Rows from block 6 of the encoder of a small masked image model, named by matrix and row number. Rows with one number belong to one neuron. Each number is 200 + 40 x the weight over its row's rms, rounded and kept within 0 to 999. All counts start at 0.
Before each neuron's rows are labels from the 100 images, of 14976, where the neuron reaches its highest value: "top examples" is what is common among them. Only what is clearly more common there than usual is listed. The data: rendered made-up planets.
# fc1: MLP up (encoder.blocks.6.mlp.fc1.weight, 768x192), inputs 0-191
# fc2: MLP down (encoder.blocks.6.mlp.fc2.weight, 192x768, transposed), outputs 0-191

top examples: lava world
fc1.747,188,235,171,265,104,228,178,115,195,161,213,205,215,257,229,191,206,148,219,245,192,212,206,255,146,239,230,182,287,260,188,138,206,252,198,170,246,167,220,175,144,179,263,215,217,203,187,210,221,158,236,213,208,157,295,241,189,284,236,160,226,218,157,196,168,194,157,204,145,200,250,200,277,287,171,205,188,227,268,243,214,174,224,235,278,228,189,269,228,218,190,216,216,105,276,224,158,159,99,195,211,165,186,160,194,208,223,213,251,131,200,224,154,144,189,205,243,224,161,210,195,176,195,270,210,185,164,153,161,201,197,177,264,160,200,111,229,137,215,225,190,225,226,153,220,264,184,214,216,188,204,193,139,233,269,230,252,114,248,161,215,179,200,206,169,192,148,159,224,178,197,207,178,129,219,195,232,178,129,234,175,157,117,179,259,131,197,228,180,198,177,233
fc2.747,226,173,183,126,202,252,177,195,175,178,241,246,207,148,186,237,257,194,204,242,136,263,242,161,176,186,161,147,205,167,194,250,145,231,271,216,230,246,261,212,280,223,216,180,227,193,176,202,228,205,176,161,194,182,242,243,233,251,267,200,146,197,225,192,182,205,175,172,226,194,206,276,200,221,182,111,136,155,187,228,173,179,160,186,203,238,142,237,241,214,232,234,217,151,204,209,162,204,185,160,109,214,214,209,300,134,146,229,135,184,248,105,146,256,160,230,154,229,303,247,209,248,231,251,135,129,220,226,206,216,208,134,188,168,262,131,159,171,251,221,200,186,227,193,191,202,248,220,208,192,118,230,261,172,209,192,154,157,160,174,209,168,230,246,198,205,225,165,208,221,189,120,142,212,262,230,175,240,212,267,166,144,194,240,225,195,191,107,170,271,190,215

top examples: desert world; crescent
fc1.211,193,214,196,253,203,134,245,190,204,210,132,269,176,166,193,198,235,268,138,163,147,200,125,144,185,183,190,212,188,170,212,228,225,276,227,159,249,216,151,183,234,217,177,228,239,249,246,187,267,158,239,193,245,235,164,242,100,230,120,212,140,166,238,170,256,173,243,216,159,208,258,240,199,215,161,163,176,136,171,178,212,215,163,222,239,140,200,200,145,167,178,195,185,215,208,176,248,214,210,243,214,158,227,139,143,192,207,275,127,196,225,173,129,172,225,256,281,282,177,176,176,196,143,183,151,217,229,193,249,207,187,207,161,267,106,157,159,158,171,251,261,187,181,218,132,210,153,256,163,261,218,206,234,267,207,181,259,233,198,226,203,215,213,225,280,172,175,162,234,241,201,205,226,236,217,177,132,200,180,189,178,229,207,209,297,208,102,214,197,235,197,127
fc2.211,172,249,133,154,175,193,195,221,185,199,171,98,220,211,204,190,172,252,208,196,198,134,184,226,171,230,164,257,186,185,252,162,141,230,197,204,148,160,213,218,193,237,154,150,236,123,213,236,294,226,206,172,147,251,196,201,277,239,165,175,180,162,211,215,193,193,141,266,247,207,255,128,105,199,228,285,231,227,222,232,258,145,190,284,214,241,177,245,250,227,215,171,205,288,223,243,152,152,249,170,135,219,233,207,197,145,156,220,253,199,232,247,224,215,208,192,231,205,210,205,142,163,259,198,233,210,225,217,146,180,238,201,170,135,222,238,187,154,131,276,213,148,249,198,233,242,142,244,185,154,172,164,107,229,206,223,167,189,137,205,180,217,216,140,130,233,237,173,217,154,151,147,240,248,229,159,174,241,227,159,195,149,175,202,164,271,230,233,180,171,253,206

top examples: ocean world
fc1.10,194,230,209,121,269,253,238,278,181,252,185,185,212,173,223,250,194,232,236,228,188,186,134,238,251,226,232,203,244,199,146,186,185,211,205,136,234,182,109,236,176,279,230,163,197,214,140,278,174,210,171,209,228,276,182,267,218,187,293,229,223,138,244,190,203,170,230,228,189,173,213,224,187,182,204,156,192,150,157,199,192,212,198,152,252,136,233,205,174,154,133,249,302,176,146,114,150,242,218,243,238,175,153,188,232,155,214,193,173,226,236,178,197,219,252,183,281,212,134,108,230,173,204,184,151,171,213,202,209,221,142,241,206,193,213,212,144,156,220,178,255,226,239,239,167,212,168,179,187,218,155,155,224,184,252,177,148,170,266,192,199,173,211,212,174,141,184,207,207,150,184,144,226,206,255,136,227,130,266,185,169,141,210,152,305,187,198,207,165,173,181,295
fc2.10,222,211,163,228,188,146,137,215,195,72,226,196,157,195,212,169,236,157,115,150,201,249,152,176,230,235,209,201,160,217,190,185,205,120,229,164,221,161,248,119,150,163,167,179,192,168,281,142,156,198,199,229,117,194,183,115,169,253,120,192,209,224,239,152,224,210,235,199,244,204,199,215,208,249,178,278,223,192,210,197,257,179,212,216,105,283,184,206,239,294,193,238,107,178,263,271,201,200,216,192,210,199,267,197,162,198,171,203,187,208,220,177,242,184,198,232,190,171,251,210,210,150,201,188,225,149,214,211,190,244,234,185,177,186,210,214,202,234,160,276,144,171,270,168,180,213,232,174,233,248,209,149,197,249,140,235,223,126,145,221,202,201,181,239,225,245,245,117,194,234,214,307,222,211,215,211,159,234,173,196,248,232,254,216,100,245,176,181,186,253,209,186

top examples: lava world
fc1.221,303,220,236,168,221,279,234,202,232,201,135,150,99,177,156,174,185,226,228,178,182,218,164,162,182,142,146,199,132,198,168,245,258,229,209,259,231,211,196,231,139,155,219,173,202,157,203,192,225,210,192,222,205,284,293,162,242,214,239,186,131,191,209,277,233,207,210,133,170,140,202,205,203,200,195,182,137,249,127,234,246,279,212,130,216,225,186,215,193,227,246,214,192,211,139,217,231,164,214,180,122,182,201,237,262,210,158,219,152,184,160,177,187,165,269,222,149,102,155,234,174,237,197,248,151,279,201,199,215,180,163,251,166,232,176,198,189,171,105,255,246,196,178,172,128,225,201,223,232,203,219,230,249,216,249,280,227,187,200,142,169,212,201,154,169,134,263,170,211,208,186,239,193,151,219,208,160,277,275,148,159,224,187,260,167,194,238,202,189,208,204,230
fc2.221,129,212,179,226,168,127,157,231,201,163,221,235,171,160,149,196,191,192,197,173,206,245,253,224,240,328,252,224,251,176,217,187,143,236,232,219,155,188,242,250,244,257,188,229,218,284,261,218,160,167,241,223,176,146,117,199,174,233,162,185,181,118,184,153,139,111,238,170,219,246,123,176,190,174,218,180,215,144,241,183,163,166,127,210,217,222,250,218,202,151,181,185,227,227,225,237,196,251,226,159,202,243,253,160,138,204,242,139,165,170,299,202,210,219,171,171,184,201,256,235,192,193,173,104,241,97,155,226,266,219,197,209,243,151,221,247,181,236,193,273,164,164,195,222,251,241,193,189,239,148,226,220,200,248,228,208,122,164,231,150,203,201,160,200,227,270,201,188,244,213,160,161,207,230,240,245,172,225,152,167,243,223,158,235,219,215,190,226,142,143,167,211

top examples: glowing rim; lava world
fc1.48,271,213,258,168,214,198,98,109,268,151,197,232,199,201,124,246,188,206,160,172,128,196,216,224,209,285,220,140,183,266,212,161,164,226,119,154,188,193,163,280,225,279,150,235,177,226,157,172,221,316,264,239,192,225,238,162,193,219,264,195,210,242,147,194,194,220,141,277,249,172,194,166,193,161,249,161,166,229,240,194,278,222,190,263,279,147,207,231,150,213,185,233,240,154,103,217,204,194,150,172,161,147,203,155,198,212,138,224,254,252,145,246,209,189,211,305,197,185,204,204,197,182,130,173,211,197,186,207,193,203,190,184,217,127,204,252,222,219,216,164,149,297,170,205,201,219,158,174,179,152,228,228,158,200,177,162,239,228,163,142,185,189,135,258,183,207,191,196,198,213,216,216,193,192,174,240,239,213,148,216,189,253,213,231,151,210,155,193,213,189,206,212
fc2.48,233,199,203,153,195,170,307,216,148,172,199,204,199,182,234,206,148,119,267,161,246,190,194,206,181,142,155,250,206,197,204,185,200,246,198,194,169,163,174,219,151,182,255,217,209,172,165,245,193,172,233,138,177,249,184,195,171,200,183,198,216,237,124,193,259,193,183,180,204,198,238,253,175,212,112,202,294,143,213,195,143,222,212,228,193,191,212,155,261,187,187,197,193,215,286,239,189,237,291,199,250,231,173,155,268,187,240,217,147,244,247,78,210,219,148,223,198,193,213,250,268,240,233,218,126,172,204,199,160,220,213,183,231,214,131,192,229,177,150,191,262,127,255,242,147,198,221,170,277,183,154,288,204,243,231,271,219,131,204,247,172,212,167,210,181,209,111,191,121,207,238,218,236,214,188,173,219,189,210,118,228,148,133,144,162,161,195,174,251,258,186,239

top examples: lava world; crescent
fc1.460,135,199,199,257,193,224,177,150,191,214,200,196,147,156,161,238,157,192,191,191,115,282,185,291,265,156,222,190,179,245,175,196,161,62,209,135,199,141,189,201,205,173,225,210,183,159,272,170,140,243,247,257,191,185,252,191,184,111,204,242,210,237,286,210,257,175,184,201,209,178,221,114,125,225,230,125,195,142,239,183,243,208,198,164,248,203,200,166,193,207,244,128,238,224,146,196,192,269,196,195,282,207,160,191,257,262,160,193,251,217,238,190,242,168,211,170,166,207,244,240,150,201,209,223,183,190,208,256,197,182,187,179,145,229,146,163,138,266,158,194,190,178,213,228,184,140,291,212,199,250,207,249,201,275,218,201,176,202,200,114,163,238,212,176,181,201,239,190,220,245,181,192,162,190,260,161,239,269,222,255,203,231,195,233,188,200,137,161,154,218,269,202
fc2.460,168,206,191,237,256,270,154,205,183,221,261,150,207,231,200,212,265,188,215,207,183,240,204,245,239,149,147,181,150,224,229,251,152,161,172,227,196,186,227,175,153,218,196,147,124,165,265,188,190,178,141,157,138,147,129,283,257,264,262,214,173,175,159,269,167,170,160,274,160,146,162,123,199,222,148,213,252,187,169,171,109,118,159,279,139,190,169,143,268,191,203,189,229,223,224,240,265,224,193,174,218,152,253,246,143,202,201,159,190,160,234,202,211,248,218,211,129,171,218,194,262,212,218,293,233,207,198,205,163,220,182,229,206,256,152,232,215,147,261,165,197,241,187,210,235,168,247,201,236,161,138,208,204,136,97,255,223,225,202,284,239,231,223,174,187,181,149,172,213,182,238,178,215,147,244,188,167,176,216,231,223,158,241,212,243,197,229,205,228,236,179,227

top examples: desert world
fc1.146,197,190,233,113,159,187,231,181,141,137,155,137,181,213,214,194,243,196,185,207,236,192,146,159,243,166,216,229,195,201,267,156,196,152,210,203,187,227,179,182,255,192,229,197,217,212,221,173,181,223,245,151,211,280,215,138,293,160,203,252,200,211,220,176,178,249,178,207,113,189,187,270,241,208,184,238,238,232,235,194,139,228,174,119,201,129,196,214,188,218,201,181,202,190,186,100,116,166,147,152,216,168,198,210,177,268,220,223,135,212,278,186,204,173,177,136,176,272,174,216,194,256,189,260,252,263,208,165,303,216,224,252,207,116,242,176,180,200,309,257,221,225,185,190,153,225,232,189,182,230,128,179,223,210,289,244,208,179,159,187,222,113,261,298,190,226,195,218,187,269,238,219,166,229,185,134,147,173,134,220,193,185,216,221,224,217,165,198,195,175,206,169
fc2.146,209,137,222,234,192,86,185,266,280,228,170,238,216,263,274,193,209,147,206,183,172,123,218,247,229,190,164,213,192,245,184,243,132,221,199,209,178,185,207,175,170,192,233,223,220,144,217,180,112,282,109,248,185,156,103,150,155,211,133,166,219,108,220,186,203,185,208,174,186,168,188,137,208,253,218,192,237,170,170,200,272,205,172,219,166,278,239,189,235,224,172,211,213,201,217,253,242,143,231,234,217,293,127,298,241,207,182,214,191,191,168,222,117,275,174,203,286,181,214,257,219,214,192,218,161,191,171,240,220,217,209,207,215,196,266,186,217,237,215,162,211,188,163,213,198,110,229,174,164,206,153,234,158,240,149,128,262,211,272,161,204,191,118,186,166,168,207,201,190,230,205,157,187,203,151,175,207,211,238,224,207,229,245,203,153,216,253,238,257,204,193,221

top examples: glowing rim; cracked ice world
fc1.529,175,203,196,218,233,229,239,185,251,207,227,217,242,242,150,88,181,194,136,185,115,175,195,255,299,260,218,138,188,154,169,251,223,258,183,208,134,237,253,218,133,206,209,269,216,220,256,277,202,146,181,182,129,200,200,216,192,151,167,169,260,261,204,220,209,230,241,162,220,209,184,224,221,245,234,222,206,188,196,216,256,163,161,259,162,228,151,245,240,242,158,180,254,176,190,122,151,167,153,140,253,206,148,276,189,121,253,209,178,183,207,229,162,180,76,205,174,248,246,149,221,221,221,146,239,224,158,190,130,207,264,136,199,221,203,189,148,233,202,219,182,220,301,192,246,156,209,283,187,201,212,204,153,151,224,211,230,192,205,163,211,132,214,196,205,227,152,210,221,234,239,184,167,216,170,215,153,147,182,196,226,249,259,175,196,174,176,168,254,197,151,198
fc2.529,203,167,223,227,173,210,184,287,197,206,196,154,145,198,226,238,294,192,218,161,281,145,193,170,142,211,111,207,231,122,191,206,214,199,194,168,244,195,124,231,223,184,161,186,184,214,179,197,189,240,221,225,227,218,168,222,228,195,249,174,169,193,177,279,212,236,128,192,232,151,194,203,185,153,224,201,224,183,234,170,171,157,224,160,259,169,241,90,212,214,234,219,178,197,194,249,276,214,197,230,233,155,145,187,169,205,230,194,171,271,149,183,168,207,287,184,220,105,109,251,171,220,257,268,176,197,219,169,225,174,198,217,193,194,254,189,197,144,187,182,251,144,115,177,215,199,194,162,231,151,220,210,200,197,174,243,206,61,146,206,229,275,249,148,169,198,259,234,295,169,152,216,251,203,166,221,265,217,219,224,196,171,179,267,246,217,191,186,155,201,283,161

top examples: glowing rim; ocean world
fc1.316,228,195,218,241,185,171,182,190,184,179,222,223,208,150,160,162,183,220,186,136,240,157,209,146,185,169,193,186,160,257,293,219,157,266,198,205,154,209,192,162,167,203,208,207,211,216,207,159,192,155,163,306,245,190,192,197,152,233,202,230,152,184,204,214,131,295,194,191,254,195,166,191,198,209,235,192,155,219,213,220,218,269,222,194,284,153,228,222,113,181,180,221,213,278,253,233,246,208,190,211,225,197,208,214,205,169,197,213,166,173,119,245,281,244,278,97,184,178,157,130,194,277,161,251,219,121,167,218,266,207,177,238,167,158,105,227,197,174,197,121,166,174,194,243,223,207,192,242,312,219,226,133,203,217,262,189,181,170,192,244,248,234,261,157,222,179,235,185,178,232,182,166,256,243,270,166,156,195,121,220,152,232,182,167,163,260,187,151,141,221,198,171
fc2.316,232,222,182,165,219,177,245,271,235,206,197,225,109,253,195,226,202,193,138,174,218,206,268,177,230,176,135,190,254,173,180,164,229,189,219,140,187,159,188,188,190,233,248,181,119,276,204,234,251,273,214,245,217,264,173,233,149,255,241,216,195,177,178,237,173,176,181,232,155,232,152,161,148,214,240,150,106,209,275,207,152,251,260,190,175,225,206,255,171,202,159,165,233,245,157,121,194,162,204,214,159,188,209,206,218,177,245,149,184,252,267,273,123,230,190,221,123,270,221,268,205,108,200,206,162,227,213,209,267,172,186,215,206,213,187,140,107,200,218,229,180,247,146,145,234,202,205,213,152,186,209,245,131,232,175,155,261,216,256,224,144,224,226,259,129,166,219,173,202,156,231,186,183,176,217,153,221,195,205,171,135,230,204,240,239,133,249,140,207,190,262,200

top examples: ocean world; rings
fc1.109,219,229,222,183,168,256,175,195,185,192,223,236,211,215,251,184,198,210,126,241,158,190,207,229,193,233,227,180,238,256,156,206,162,209,174,154,198,223,157,188,177,193,222,262,145,213,160,157,155,210,158,140,189,192,267,109,227,281,137,218,257,218,198,173,181,277,193,208,166,174,141,149,263,176,295,144,178,202,283,224,291,268,231,288,229,120,185,251,174,187,154,232,131,153,179,200,230,213,200,216,172,194,203,234,211,252,204,161,228,236,195,232,191,242,119,253,241,182,270,217,202,135,108,160,280,180,175,203,175,244,210,213,179,189,138,229,205,189,270,195,177,226,188,193,229,256,221,206,175,146,197,185,311,157,156,181,234,174,185,143,255,199,149,236,223,246,160,161,225,167,159,167,168,173,214,288,182,239,139,226,220,248,197,202,146,236,210,189,199,141,221,196
fc2.109,210,208,159,179,99,175,176,181,170,185,217,167,173,162,210,230,129,140,262,224,205,176,116,174,210,179,239,252,190,185,194,191,136,220,183,223,201,239,265,174,197,276,167,171,198,179,232,212,201,194,229,161,191,241,158,246,213,158,204,207,189,213,218,178,250,229,211,208,267,196,240,285,214,211,185,220,255,230,168,264,249,168,190,192,169,268,212,151,255,212,185,182,235,241,310,187,234,169,225,167,207,269,160,181,207,205,230,279,146,170,156,118,195,181,242,226,190,234,233,272,215,191,246,244,128,149,250,218,205,162,186,187,178,186,215,175,170,187,146,173,320,118,228,257,152,245,204,223,245,222,170,253,141,196,216,190,163,118,228,257,214,218,200,180,65,163,179,174,161,170,237,179,246,234,226,122,208,183,221,113,191,190,192,208,170,205,240,186,205,186,286,198

top examples: desert world
fc1.387,163,166,118,200,240,275,219,175,131,155,153,189,234,205,184,219,244,167,198,191,190,181,162,248,159,144,208,234,137,314,185,229,187,189,182,218,218,119,119,199,235,202,217,190,217,248,200,151,231,202,218,245,163,275,226,211,200,170,257,168,229,196,179,135,155,257,193,129,193,169,85,238,204,208,161,257,225,228,219,206,192,160,221,226,144,274,142,236,152,199,270,270,181,245,200,206,172,230,205,100,179,186,170,162,204,202,246,176,142,154,255,210,203,218,166,187,214,241,215,244,162,212,184,165,139,170,219,219,203,196,255,236,163,220,137,260,203,198,210,243,213,209,257,200,193,163,200,291,215,240,231,181,172,318,154,204,200,207,166,145,115,252,224,239,223,152,225,238,277,176,188,215,196,220,169,170,158,232,198,160,238,220,248,191,253,198,111,214,191,246,211,188
fc2.387,198,178,231,161,190,186,173,255,206,240,246,188,181,164,202,282,145,186,286,251,241,158,206,236,194,208,167,159,230,170,213,209,181,255,212,197,139,219,207,221,242,192,223,229,145,175,243,124,181,204,183,175,192,230,177,212,211,263,181,210,125,256,191,198,265,135,180,187,177,219,252,111,170,256,218,145,247,146,176,204,131,194,82,188,95,186,216,277,193,213,142,210,197,233,203,233,240,190,244,253,128,215,183,227,176,207,159,189,205,189,145,187,178,192,135,244,232,213,174,170,229,177,255,212,212,245,181,211,245,241,180,206,238,243,160,180,149,256,237,236,220,177,205,175,220,258,220,212,192,163,152,229,205,153,192,188,173,220,237,263,161,164,232,209,93,197,213,291,256,188,247,221,239,152,192,169,137,201,188,250,236,243,140,249,153,128,248,271,238,126,205,122

top examples: glowing rim; cracked ice world
fc1.240,200,142,243,202,106,274,140,164,231,196,226,229,143,105,121,208,152,172,208,115,98,253,172,110,229,205,155,116,153,205,201,222,224,184,203,260,227,169,264,244,216,212,228,203,236,221,192,223,177,214,130,235,221,177,225,141,228,268,204,180,175,271,203,266,209,238,215,218,169,216,177,252,218,156,187,246,276,197,238,223,205,151,175,206,152,164,204,296,244,264,179,176,208,175,263,199,167,220,219,218,169,242,201,264,207,233,256,203,222,118,220,173,127,204,171,265,237,190,212,205,233,267,255,167,244,196,210,188,264,178,196,157,174,174,219,240,220,220,166,218,198,261,174,264,171,204,203,185,246,198,161,147,154,181,161,203,194,181,186,202,161,137,124,218,178,221,156,194,247,284,237,166,170,140,149,217,175,226,185,180,209,201,198,254,185,169,272,194,214,171,209,152
fc2.240,172,227,156,222,246,212,254,213,196,218,235,177,187,261,227,219,254,156,146,225,212,180,263,259,223,183,237,231,267,227,212,165,176,206,185,174,241,270,198,169,177,189,223,183,110,218,227,220,169,209,243,176,210,218,219,189,185,143,194,199,212,198,234,159,250,220,177,201,210,156,240,152,116,242,240,225,181,147,177,228,229,255,263,200,198,208,194,170,109,175,185,169,159,190,202,176,199,148,161,182,285,169,254,182,155,179,227,198,188,239,241,245,293,219,250,148,175,206,167,206,193,142,249,240,179,206,157,210,129,232,153,231,224,180,242,152,233,232,232,189,270,171,183,175,224,185,196,189,148,193,211,255,241,200,196,232,167,0,163,156,158,232,211,266,225,225,244,158,191,145,186,189,202,201,254,222,156,218,193,205,193,195,127,269,213,190,119,225,226,144,195,210

top examples: glowing rim; desert world
fc1.155,163,200,206,240,235,209,236,152,192,286,239,264,193,211,213,136,210,237,195,168,208,183,130,208,210,185,224,116,274,153,171,208,227,221,227,102,196,195,186,150,232,253,135,175,187,257,108,196,235,203,180,221,226,179,263,171,129,246,246,244,249,272,210,157,238,130,142,179,145,143,246,171,222,212,144,175,182,129,206,135,235,208,159,166,172,162,231,229,202,163,119,210,238,190,220,212,148,169,226,233,209,195,180,156,218,273,208,305,186,213,211,249,225,197,207,162,163,189,177,154,193,204,229,253,228,169,218,227,216,271,126,142,267,208,171,222,258,200,230,207,142,170,253,190,165,183,205,177,171,186,164,248,153,201,197,222,256,222,155,238,282,166,193,175,213,188,221,260,168,241,205,114,221,253,206,266,200,191,207,145,168,175,222,235,195,255,143,151,221,267,150,224
fc2.155,173,181,253,159,204,83,235,202,139,189,207,183,210,153,228,222,185,175,192,201,213,266,216,192,235,199,144,224,221,162,161,208,212,301,182,180,178,195,259,256,193,255,192,223,218,257,188,101,173,241,272,161,190,169,206,226,196,225,154,203,156,169,245,212,141,187,201,209,198,212,211,167,222,210,124,197,216,151,225,206,271,102,190,247,184,177,184,226,209,185,135,173,255,179,129,192,259,199,249,233,222,188,172,167,117,236,300,189,237,225,176,261,186,235,220,198,246,234,202,215,184,95,190,243,197,240,210,128,142,174,231,237,172,258,145,201,156,269,219,216,228,218,200,230,166,226,149,178,180,218,249,163,153,288,175,182,137,254,244,163,148,205,144,234,212,169,186,193,289,226,224,234,143,158,164,138,269,215,269,232,220,207,203,190,224,128,231,195,195,146,216,178

top examples: desert world
fc1.355,147,233,180,131,193,165,237,192,193,245,237,268,264,157,164,221,222,131,205,186,204,207,194,252,188,214,214,128,249,135,238,228,145,167,188,218,245,196,103,215,225,179,257,218,187,232,212,175,222,211,194,203,222,202,210,258,214,117,228,170,228,175,241,217,214,167,229,194,115,238,136,282,223,231,144,133,191,134,166,204,142,236,163,163,195,287,156,268,239,196,191,121,180,66,198,170,199,140,185,209,225,222,202,213,118,192,184,238,194,294,224,222,267,244,203,245,235,217,219,249,237,260,205,211,133,154,227,231,201,170,157,234,181,245,167,220,140,164,229,207,240,143,198,181,177,203,218,192,223,238,268,205,249,199,196,164,204,160,158,177,212,222,227,156,263,226,206,168,180,232,164,192,136,248,193,169,187,262,251,269,140,250,142,209,142,189,203,197,239,164,202,148
fc2.355,221,178,282,207,227,178,205,210,143,143,157,160,110,192,172,180,261,262,226,236,212,186,231,103,161,198,199,264,222,211,123,172,315,227,204,190,183,192,270,244,187,182,171,142,156,173,175,177,216,199,218,209,233,210,185,134,262,275,197,170,226,189,213,189,191,187,214,210,239,183,209,98,175,189,202,213,150,235,229,176,198,164,220,266,186,128,273,103,159,224,162,233,250,235,197,249,280,216,223,169,183,181,117,239,221,217,238,227,182,169,172,215,177,237,246,147,269,141,204,168,181,168,210,255,211,225,237,199,185,217,204,197,191,166,229,213,223,163,152,191,271,283,230,225,170,196,213,179,192,201,241,205,161,152,122,222,206,129,242,234,181,212,204,232,167,191,137,256,261,172,232,209,237,180,196,234,268,209,184,139,197,155,260,222,181,241,73,192,169,231,221,170

top examples: lava world
fc1.722,225,189,211,226,248,246,145,217,171,221,240,231,90,206,182,253,183,173,224,179,174,149,148,249,214,208,201,150,124,181,173,234,256,146,190,227,179,241,230,176,287,225,210,194,184,201,95,254,212,231,211,235,231,199,249,205,199,187,177,119,141,240,216,250,226,291,129,271,168,262,251,177,189,193,152,156,180,151,123,222,217,192,223,220,235,259,217,123,194,213,240,196,178,248,160,182,189,186,225,159,174,78,160,200,251,237,182,162,223,186,234,241,165,191,200,212,140,223,137,223,231,165,195,210,208,177,152,164,247,190,306,170,212,162,208,198,227,201,229,231,145,248,176,250,171,216,226,174,245,194,159,250,168,247,201,224,186,163,234,203,204,273,116,204,148,215,210,205,185,176,194,141,124,164,221,191,214,243,209,247,233,202,302,193,260,171,248,236,221,205,133,213
fc2.722,260,182,188,154,151,194,162,138,227,266,175,146,304,184,169,219,188,211,220,220,202,178,247,123,146,145,178,245,190,273,252,195,188,238,254,266,269,230,176,252,180,146,166,233,226,254,255,176,225,165,165,140,146,196,187,172,217,168,218,212,230,180,364,170,144,156,214,134,256,193,137,224,217,227,263,241,196,246,260,228,165,202,171,156,176,166,234,177,173,225,220,172,244,216,133,198,199,177,198,231,217,267,179,190,206,196,207,210,166,273,210,175,229,166,229,186,197,146,225,167,203,213,225,231,230,200,260,247,178,178,129,218,209,219,198,233,211,174,184,196,215,209,206,183,159,186,213,180,283,178,226,129,243,132,208,185,181,322,150,196,151,215,227,145,229,175,189,101,206,193,203,249,238,235,207,193,204,133,246,138,160,199,200,181,157,216,113,220,170,192,212,189

top examples: ocean world; cratered rock
fc1.677,177,186,125,205,215,268,148,210,165,190,183,189,212,167,202,211,151,207,235,218,245,234,152,248,171,160,227,189,177,221,121,209,137,202,211,239,201,219,206,128,190,213,78,242,251,157,218,160,180,197,278,189,249,239,227,218,253,234,195,205,265,221,239,117,236,208,203,276,270,245,258,207,235,197,158,186,212,175,132,164,182,199,175,215,148,232,211,254,227,225,195,128,171,187,212,216,281,150,136,162,105,197,213,151,194,217,232,213,183,187,200,216,223,218,135,248,184,207,189,124,191,190,187,165,281,179,151,259,203,261,145,211,202,200,208,257,199,155,108,199,195,182,179,254,196,235,261,217,139,226,212,198,184,175,163,226,229,175,90,254,232,250,258,162,205,199,225,193,246,240,257,161,223,205,190,268,269,273,195,150,212,170,238,193,161,152,156,202,195,208,138,258
fc2.677,199,192,258,214,184,135,224,224,197,184,199,227,161,192,236,182,199,277,196,132,139,215,207,198,185,215,200,178,227,215,263,152,225,195,229,240,148,156,178,237,216,161,245,172,148,259,251,243,226,170,229,238,173,165,209,245,185,181,134,180,157,207,206,197,222,180,268,237,202,92,206,190,143,257,243,203,158,198,248,192,238,196,261,190,199,200,139,232,206,220,214,234,180,196,167,175,186,199,224,260,283,171,198,218,177,214,220,181,209,294,223,250,180,180,211,168,218,176,209,245,164,306,151,235,235,181,225,166,165,141,248,207,243,223,162,125,161,202,217,192,168,192,234,200,240,216,181,212,221,207,159,254,236,255,251,184,217,255,264,156,147,185,169,314,186,165,181,192,98,102,126,222,209,153,259,181,182,131,260,261,124,180,108,202,176,237,209,176,172,141,260,149

top examples: lava world; half lit
fc1.408,154,221,209,228,194,216,192,192,187,207,223,235,247,307,160,174,291,236,209,127,125,214,165,266,198,234,256,209,287,198,181,213,160,218,194,142,198,142,181,179,223,173,206,246,181,81,240,245,197,198,266,269,204,239,222,172,170,179,249,212,153,181,170,146,265,171,166,231,148,180,137,203,155,274,230,165,114,249,213,130,250,196,213,138,151,236,160,198,203,150,159,173,225,238,141,159,139,218,202,139,223,163,201,250,206,225,231,212,207,235,228,196,215,165,280,145,140,185,202,309,168,235,223,163,218,167,206,214,247,175,178,176,180,249,148,177,212,246,143,211,203,207,190,224,222,144,171,196,229,204,196,257,250,234,201,154,166,264,169,174,184,248,106,133,163,188,182,160,238,210,172,247,178,185,198,223,216,176,230,210,166,184,211,241,181,284,214,164,202,262,221,240
fc2.408,132,228,237,192,270,180,146,212,257,203,199,186,217,217,197,174,199,198,135,239,241,186,135,253,190,196,222,219,113,182,179,215,204,153,272,141,177,213,220,162,188,219,209,281,159,185,275,227,140,179,161,196,177,212,225,235,183,225,191,238,154,194,192,201,101,225,198,240,221,243,179,95,230,207,258,229,280,148,108,191,232,168,176,231,199,216,152,213,198,215,150,238,230,238,201,131,177,199,273,240,106,189,219,233,145,184,177,167,227,232,237,212,216,161,208,251,119,188,290,182,245,283,222,198,194,172,238,246,221,247,230,256,93,220,177,223,146,183,260,228,149,178,169,184,223,120,238,140,190,204,189,201,195,186,221,233,202,276,218,180,230,204,144,158,159,190,256,211,227,140,241,256,206,220,227,98,209,142,234,184,218,187,204,182,259,194,196,153,217,211,182,197